python train.py --model="model that answers yes/no questions on an image's attributes" --fusion="prefix" --fusion_encoder_layers=7 --fusion_encoder_head_dim=64 --fusion_encoder_inner_norm=false --beta1=0.9 --shampoo_beta=0.999 --epochs=4.2 --lr_schedule="linear"
Rows from block 2 of the fusion encoder of a small model that answers yes/no questions on an image's attributes, named by matrix and row number. Rows with one number belong to one neuron. Each number is 128 + 24 x the weight over its row's rms, rounded and kept within 0 to 255. All counts start at 0. Numbers have three digits each.
Before each neuron's rows are labels from the 100 texts, of 14976, where the neuron reaches its highest value: "tokens" is the input token at the peak. Only what is clearly more common there than usual is listed. The data: dead-leaves pictures: piles of overlapping shapes. In brackets: how many of the 100.
# fc1: MLP up (fusion_encoder.blocks.2.mlp.fc1.weight, 1024x256), inputs 172-255
# fc2: MLP down (fusion_encoder.blocks.2.mlp.fc2.weight, 256x1024, transposed), outputs 172-255

tokens: "mixed sizes" (99)
fc1.389:121142140094156146101142153132095125139099178111120130104075149138166101118121156088134157086100104093129117087131131140107129122174153152112112169118089106154140115145145110133136097150094135132170141110113142133148123133131137170152111166130133126079
fc2.389:148144084178091112119076122131122144129158093091126139140169130128074158115137136129144137130140124152151147190106130109156129115107121103169128094122177179150160110126092133132121149160142085110064156144140122084112106136116152080145140113110149141156

tokens: "vivid" (57); "pastel" (41)
fc1.324:144130122163131122123097127102147096110125146122140106088169090115066096162124108090116107094118114115135155125162127109138138109145095141132178162126093142118168117121143089109148143146124109121159130121116134101167125104137120136127115162114065147067
fc2.324:139142127128104099161119099187138135141106124117104154136107154134178162147123110135148131133117144093149083118099102145108147128097137093123135122161114128127081099128100129151109096157118096146107159163104075143130152151153134095164154091168148108136

tokens: "aligned" (81)
fc1.507:151145155126178125170128114129138138117154077114169123112127153144109173143115151107136087125147110163114127135129160115110127097094116153130147155111119135104116097127131121138126136093123098145120075094126141148163152120141109159111122109131115093105
fc2.507:101175136178103094105131087137155131122146117132098112099122069140109111117177139173158152129113151108151132106161171138127153119128103106118118126107133082133150199129144120075117128071080130164125172130165137118136092110108133136147124109125146136131

tokens: "shaded" (92)
fc1.491:109117141162100099091111171118117125107093092154114096154125123127163115147113135121136124122161095136141117130110149119134142136101124158082115142098133142123107142114116119112122146098102118141082157118121113118119117071127120108119125132150157132088
fc2.491:160129104134158155165154081128163132116178141109111125084149106124103120087114141144135111160107158109123115125114123141130133091126121094134140123149145123143151120123123117140128126117170164113174105113120148128123130155155156100140127109069100136152

tokens: "shaded" (100)
fc1.548:113138130137103126086143107070112089076094137079124125141119129138114115125132097102145131137079134108100175122096137075152143144117109153095102118144140198120141171099114135063129124099116090142106128103136116147121107122117174114143158129141126136108
fc2.548:104135122134131126128122133148103115174187133174131124146110104106164143132131145147146118108136124137126100146138079169083153121154131130159127166094154091095094123137131110142143133170139155145164146129118154120155117153170063150130137129095108052145

tokens: "large pieces" (100)
fc1.519:158134134106119197095135142134108130087141127106086124143104084150121123111131110144134168133154087122090164100125128115175098124144154104123082106077141162103078152105091094109117143099147137085070129108149126134138072107141116151146153126080110103127
fc2.519:140116157138141088140137109151161127144129137134125160100133142083121116123115128117131095125128168146113077126097128130105121140124136107123113134142130073128149137131168136142122117140125090138215155123145138112128147166136124091073095155154160111159

tokens: "vivid" (34); "cool" (25); "warm" (23); "grey" (11)
fc1.662:160133142143111113128125116097140093086140127131146112123130070114045125129135146112141129127121102169110131137139111147153134143124148151152093148156106168125082113103155144098135122137079135127108158112148125115122136144147118073107138116132142126134
fc2.662:125130184132135158090110127136165122147134069119111124147157152130126139108150123107092120121099139136152162149109133178133131141137137152099107139097109146113174129132075156132153130106157121127090125126135129171117103092140121172128109149107101144134

tokens: "shaded" (100)
fc1.138:151134140140128145104170126126146076073114121126108128172100119131166131131124087123105122142128107118152136110118170087121130159100127095171100130121138154152120167144141125116149120152132119124132156094090116155083080142130147125090130129110126131130
fc2.138:079142118164126133138106145122108122156119102162131121103145173105074160103148138151160151143143133135134153129106091145125132130158099175136150128102142137110171124097109157145108135133140154127131113149142091115128142088173105160159104162124103096124

tokens: "aligned" (100)
fc1.104:130135108151112144142156125116137174148094124109120153117116087089169136186190107174113109163155073113130106107141123104113176145077151121145138144150134146120156153168109134058128125138159171082092138169109092150118111139165139131134088092106136119100
fc2.104:119081170143130142117115106118119113067152122150126085174104088138117115117069156131128165112102138098131140123130107104135130133159107118120140083115188117104118149123136126181098132074125126147160107106134113115124116130120095131155079152154134118164

tokens: "cool" (51); "grey" (39)
fc1.86:162125149120094175167135128124112111122105150149118123154153123093155123113127100138147079110125090149102098156151136148160158110105092131115115158127118148132122189119137112105142128100117120131115177115140135158145132137087094166165135157147103149115
fc2.86:121119158143166117081125143143114149121152074098108111093094116153088151185085126076136187153141152111120141131123091116143126139139147115152129112108163106134119097095107111150137114139117120091136089131099151115150116143161131116143094119119166058157

tokens: "warm" (65); "cool" (21); "grey" (11)
fc1.220:139116123154115154112128146149130124121091105107090091098169107165150114160131144135095170086164084150147114131106139122159139145124148148121165099125112151102137121122146121125136161119085067114111108119123107130160133105139130170125135133188107109154
fc2.220:151152121172175116133158137140126103137150142129149144090143141157086130095153106135142090162091149152122175137134147162145104148112146158169106152133161113112172136146087096115122097143110188138172177151110137085086135137124126082108113132091156127109

tokens: "aligned" (95)
fc1.393:173123159102094142149174132143170105096143061134133114131122137137118135111135124151103095107161127169159177103157138117114144145119149139183151137149130169124105125104125123143110098109125125160138177167161187127149102151186151120194100147172108117143
fc2.393:112139116133137143099087152145100136139118165118104122088160108126109138112169121123133170147095111114116117151125141186124106140120091123115127139119115079171140106158133116122146121123083126086093120067108097097126160122119110143092165121112160139100

tokens: "large pieces" (100)
fc1.120:151164126152117138143114148131181137118115099134098108132140075143164143127155122117096141096107117119121122091116124108102128110163144126139152094063101118149129140114153125118134164100135169151123111108060148128095102119126104168192110144153161094114
fc2.120:108123129082167119132100143147073126137161175091119107108104174117088120136126157117139128128129124081085151177152131131152101138138159155100095125156092112132117117147116099104135128156126111093151191153161125128179125124147135110090151131136133180096

tokens: "pastel" (61); "dark" (30); "cool" (9)
fc1.257:147154102143117099123118125167131130147121124094134119154101146100126167101112123114119111128125115116172108124139104138124123116105139122108127092122158115127117134121110155088093138109143131109107142154114138136141147090144115060099062133081146126182
fc2.257:130118132091145181137173134111117132102133122127110137176106117137100061172141109140129143142105151124081120089146157113149156172157151115127082150137144147119126127120126097164141088134114145139156117122132091105100142146101181189128144145135112091124

tokens: "aligned" (91)
fc1.719:144152148117133101078147187102165147086157115110099147141149108105124144137140157155157144116124141115126132144132130058135128143124115090093128130140124145175128114159130150111115140106086125146092116111152128141129130102128132130090125089144164112128
fc2.719:115100112112126142195125105176087098145122112113158147108107123146098141117135130102134101159157133170099158117139115182134139134131129156133122115133105124097136127148134120132145101151163158142168124138117148119095145121116136138172114131078097132084

tokens: "vivid" (58)
fc1.369:160118138117144151132139142146149086141137131112116137146133125134135123099103161103124122156146146149121184152116130132136132141149170107110110152136119158147100130068125135115162085089122128151114149148161114095147125162161113099142103092180142132153
fc2.369:103129156094142110127135159089147150087124121108160135062149118116080126165141086141139105129104112134132097156184134134149136134064113136123123101088120101150158098166121105118101148143137119117102115112124158147127109066138159119111150142099132142078

tokens: "cool" (47); "vivid" (16); "dark" (14); "warm" (13)
fc1.755:154141110132181143162125124118113140122120118154131110134118136128112136169121094105134111125160140116124112145127135138121095135125117128098101164149152104088090116126131096100126071158147147111068114151132104130143144169105130106161110135121087152133
fc2.755:145125107121073121088124112118123126135136111141129160150121142121143118060149168099134104154083150096151140116128114134145166157117148129169161100090105115130129138127156148169125141080134099107167120141163120108118101104122099111098096138122138062120

tokens: "large pieces" (100)
fc1.523:154153117141131113123142097136108119100143141118165127101138131123130113144153144084092149136141127171101186111128120146137098103122139101112110123130124114158138159130072140137107095176131132117132127126104133110127136161107122140130094142077142161123
fc2.523:116127111094151127152103125140136108118116126133132160168126137113162132099102107171152128123084142074112090128096168115102147112155110126164127168127121126083121120137184115081149110121134110121095099166145091132145147175156109101153171136097096076116

tokens: "grey" (78); "warm" (18)
fc1.763:177117179145139138097127160097127119125160103096133112110110110124075125111140137153115150143139149117105124151166156147153121116142104126113043118118114152121111137101101123091133127135112113151075161122141154088148150116125101132125132131147121127102
fc2.763:111134095111113113123106107111151149126107165142118123124125183069179143121110128119137111132107107075137112100125124147104145104106128141121136172081108104137122144159165088131137104129152151102159106140131122136110115129140140099155101108101099113134

tokens: "cool" (51); "textured" (24); "shaded" (22)
fc1.535:156151110106109150113178118138090138128135141151081150125132092119128108125079166115153108117082131114113124154089117131153153135133094102139086121094113146157161106105085121099124133161144112163072142117159155125127125115108116136138109123109123106145
fc2.535:096099170137121118103131141163151086117139091144201125114081149134129159082161101097153144137146146168148097135137101139131127090099137109107158102143106109128112121140150158163141127120137144100109126111126142114125114165146135155121126134139083121110

tokens: "large pieces" (100)
fc1.205:127118135145121160113105143147113164101112142116136125083101131123161160132141106133117141094109084133151146132103124131139106109146102152113155122068075138099161123111103131095114132120117149136109151135091108136138076135154125093103132124155120099121
fc2.205:133153127085116124153137125159135090123168158151133143131144124091104086101104124077092121131127178116103112120115110147109107102120155088118090150127144138118131154122152113152111106119145120087151126116161126085099133112130128138136125121149103123169

tokens: "pastel" (70); "warm" (16)
fc1.605:121116131152135140136167141129157119080164099111136131110146127124082160103173143111103113117133103144133154157097101124123083135091111146084121152109090119149124129130109112084134135174117101145120126131148118137104110094164179138109117157108078092151
fc2.605:148154132152112107149106128115122122150105117093101136132165119151119148150138132128129102145101163121108102128145129095154155148154149095126093101145142165121144127139127148115106123117133145101127115097129161103131132093124105089127125122150156118076

tokens: "cool" (33); "grey" (23); "vivid" (18); "pastel" (8)
fc1.614:187118114114123108126099188148161132131125127086135099160100115108111124109182155090173136146126126119147140116124153127127124141132131098108094125142157104118140159089148123096089096134147126173116146134146144148130135084142118096124117139085112120146
fc2.614:097115126139143143131140125103121088115154121120118160129131134106105147101099150189125110124086155134117136163103084123177131121144123122121130149102138139158153078128084129102155119097130155114129109125169187130122113115110142205103139151139131133115

tokens: "grey" (99)
fc1.357:141115132110141096057135110111152126107120114105085133147156099117101115118134105121130149110081134141112142137094110121098137174133122070090102149052151113133127114166126147133089105133113104124100103139134133119109136133130112125100158133107119152097
fc2.357:112122119135152134164123113116139084124140150126162110120115153154156108155154107100139101156150189126136096126120094145112095091113147148152159141152077136157123102100107098124139157147134173143121114118131163105122131097095137102165124138116117141108

tokens: "warm" (42); "dark" (33); "earthy" (14); "grey" (9)
fc1.550:128126096120096141133136115111095176145119127167149138055127105164100123098103089137097164112140119150115144113111109090121094130115143117130101086133173159112130096125088119143133115116131115147107153103147100138120093087142131110091121134124139127071
fc2.550:086122158130143127094121120144116083113122173100125130160127104123181098166104141118134137123089122126137140141154136165116168079147087134095173165141104149130112154150143119062127157148112147104143068124102168134115133135125097138122146096146096132148

tokens: "mixed sizes" (99)
fc1.483:139113130137139111107137178132120147142143148151127136133110151130152119106138114144117126109128122125131165144125131144128081114101158170118168093101155136129144116088129138150175081110131109128115083118121098147145134160097152125156098140123143133128
fc2.483:143154144106115142137130109128143105157121125108121131156162108099096131092142127120120117160118151130114094144101123101107126121151095072159151150122124158125154126159106107152115123124140125114154189153079174132128146122166111119122152131112113084154

tokens: "aligned" (95)
fc1.693:113141172178136097110142086111123129134124149108115121148130169145157145117104154102132139146116074163114125158069151118160115127086111149107100148179154130137126106123121144113146106149158143119135115104127165140118144174164122116125097100113123084160
fc2.693:134129087084069149167133201156159171119116122130116122102119094097111125137123123163151106122148135062091117100167128121131117156125153130134112124086093128150109170132133116157107161089127118151141142127116099145130091117108115088136146134122124141095

tokens: "warm" (68); "cool" (25)
fc1.316:181108175138123159132139123144131094159164143102130087157107112135171151098141124090107152105091116121129117111108145136143178115154155108103131113139126130055165186139100136104067124124128105105096119119124099144131136132121131155133151105116122125134
fc2.316:102163088111169112109136148151123153106125136146114193110164157112095143178126102120151104120114108138139137154145111079111113116111126155169105147117152147165140071116152113134132094161118146152164154127122126124126126128187129096107098136142181147143

tokens: "shaded" (100)
fc1.683:102153130111104122113129096110108090158107150137097127124093122116143126089140139095085179128121123126127156143126125114121128106102163149179130137098139145054154150121140142131142123136090106119110107141120113095118116130150107124158114128123142086144
fc2.683:125133127140169123116136137126141154117143132100184137136157136177118158146131061136123103105162116166117149105096123110094091155093066098116100115133130142199118147109139133150113156120102119172106141092137140135147118133108157108131153143123093141121

tokens: "mixed sizes" (99)
fc1.474:169125091136114138169133101133165084101127121123155125119132128129124133124123139087124134123114135145165121089091153084144139156115140124131105174130126128153142186125150113099165119142118138121099144096146141135132119120130112109112090157127145127147
fc2.474:120141176154106143095163154110110132139111108105108148165125126161128151099137100163116134130106111164106136165154092157152129115122129121095108067099132110102118147097133144123090111081074120169163115144142106121101108156146128180154133125141120160127